config = dict(
    n_mels=64,
    hop_length=160,
    input='log_mel',
    activation='reglu',
    bias='all',
    moe='soft',
    num_experts=8,
    moe_every=1,
    slots_per_expert=2,
    subsampling=2,
    residual_init='zero_last',
    final_lr_fraction=0.1,
    warmup_steps=660,
)
Rows from block 2 of a small sound classifier, named by matrix and row number. Rows with one number within an expert belong to one neuron, the router's apart. Each number is 128 + 24 x the weight over its row's rms, rounded and kept within 0 to 255. All counts start at 0. Numbers have three digits each.
Before each expert's rows are labels from the 100 clips, of 14976, where the router gives the expert most weight on average: "strongest on" is what is common among them; "loudest band" is the band of the loudest frequency at the time of the peak. Only what is clearly more common there than usual is listed. The data: simulated sounds of rotating machines with and without faults. In brackets: how many of the 100.
# router: slot weights (model.blocks.2.mlp.router.weight, 16x256, trained with AdamW), inputs 0-85
# gate: expert gate (model.blocks.2.mlp.gate, 8x512x256), inputs 0-85
# up: expert up (model.blocks.2.mlp.up, 8x512x256), inputs 0-85
# down: expert down (model.blocks.2.mlp.down, 8x256x512, transposed), outputs 0-85

# expert 4
strongest on: turbine (100); speed: fast (100)
loudest band: 250 to 500 Hz (36)
router.8:169141098112128091171153104121117114127101113137108169109133121095062162129120143139107141164104150138135098132152100123116158123113164140087140166151142110147125125113168117096166090160113105111129132113138091156147128136076108129093125144151125124158125102
router.9:077117171118092123122079149143145090087123165149142116095101139114124141167101184139138128159106154147137132142162144149138154143130106141096167123164129103142126144112153123134134093097182138131096119084175103068157114127068147104103154194119152133101115089
gate.0:140124104113048115131131131137142131131151148103141063142105133121151106129126079128083093111131113124100097160104145160112137168147134136116129134160108114106152182144143133157122128108124138145153116136148098108137143145165123103145132114130100138161136128
up.0:068130135092131080136124158161146074121145109133152102188134119127114153133070131147122095140136110099125119111101146136095110155086182106129154133140137131145096163148131117148132113172128150130145098127112197124137135185153160124128157078126069168156103112
down.0:160108142095131112134108127093118141129116129117110095154089129122153151123134112154149103125129167123133120107184116101130177096164105183131140149110120091138165161128151142190146140107169148114128151132146142088118111174115121101135133125139149096162114139

# expert 0
strongest on: gearbox (99)
loudest band: 500 to 1000 Hz (50)
router.0:130146145140102125156124114106112115107170157150129127115141104156114129117080146138132153099088143100075159121129172156148113124124138144114158162109085092156103116148136083118154148111136129126105108182109113118142151163121096105084115105106173117146095088
router.1:078107138161103156122105154185091140115127168148130109140124146113114155166081146122149155141162127124130086115124105118128142135147144126097139075176146097133079158112160099149128146172135119111139116090147114083151051122091087100124143177112177130124082129
gate.0:137097127139115127114144115142101155146091178128136126120167109167116069092121137141129135133150108108087132164127113144160148123124148144125125089157109146131088126091112132189137148102132115108104149120156141139133148128126147108078157151152109120117142136
up.0:101133174111139141137132153149127130124124112092144118158141140130132157154165115108081105116106110104146069073138127091146136142201125144097133146154117099111118124098137138079128078105143155147137135099125124119112120093136097125117116107130131125135111144
down.0:166112131123131088198124143136114139124143129128139151110175145111144147074134129112117192107168141117146116157127172143133116149088109172153117118141138142155128128134106136115157127149135123091103105159122130101105114123109102134118123149135101123123130092

# expert 2
strongest on: conveyor (42)
loudest band: 1000 to 2000 Hz (35)
router.4:104129140125126125144085162173117133093084151146103104099141146154084101131120160145130125168127111137106126153160158126153109132084137131106124144185118112171092138138177106115159160168108104104131129101108111106148123123100103109104167183114150125161115111
router.5:107094139114145171160122101149123149114149159159120145088152140104115130156120118146136112155122158141153133114142157135141150115104129114125113122147144154124109153137084084143184130096149090099092125108119111115166147131101094153152146176160085088118107122
gate.0:137116124115134140128105123109161148142156149154165112111111129088153143074126113137104134121095117121113114122098129114133122127096131101110169102135123116143163133098133129098094135103126163122109121133127148147120131115131130103174153098129092130105112144
up.0:117106115133129116123120124176144118111109162116093125184106119111125110137144106099085130130145139122135112118103104142096158137170109131100097215156188126136115116146166132116127140134108109154144184171122156132127091138111131149180088156112091118134186126
down.0:134119136114108173137165112091110126170179141109100147114107146139108139145078109102176129139100142125116129141123134114098143121142136109150113108106113091069116155106152119096126086112152128146128113101154092155131080130154112058123136127097119133135150132

# expert 3
strongest on: pump (100); speed: fast (65)
loudest band: 250 to 500 Hz (35); 500 to 1000 Hz (32)
router.6:140124148145140084076119166148143104116096121145105099092127141137096117115131117160097130147094124113151137182148152145138152129097176087144130128172104117184117154151145131104165156140144111108121119119121166131178150137138117160120096160101113135153120144
router.7:094141134143154127146166144109189190133092164120109096092125143117109104166141149139120119116148096118139130140124137112120113162134110118078109128089115156174112099162152121098142168172123098141108130100095113119102131151115130138099132158102147109160145088
gate.0:125145122117082131140120098109141125128175154158102141110112066117143072180104109138129126071155118147159132143098159097137150144128120139152123155139160099070128102151193143118128113107137150133153125146140145088088105128105121120090092123140096122128117142
up.0:113133129123126120136140083176145133179106140084122118110120157145116059120128134150117137144158118125132117089143135095114115130155143119153079178117136140123116163123140153129114102113117197132178145102120119178140120126133166132164128135151092158115154110
down.0:148134100096093063131140123149142126077151091137143163112139158134145163143132117101150103152099188113148124131143148180130089109102137132129157116110126132101141141133102100123133108131139070139139149107159136170140138117144105162128154140120119112105128118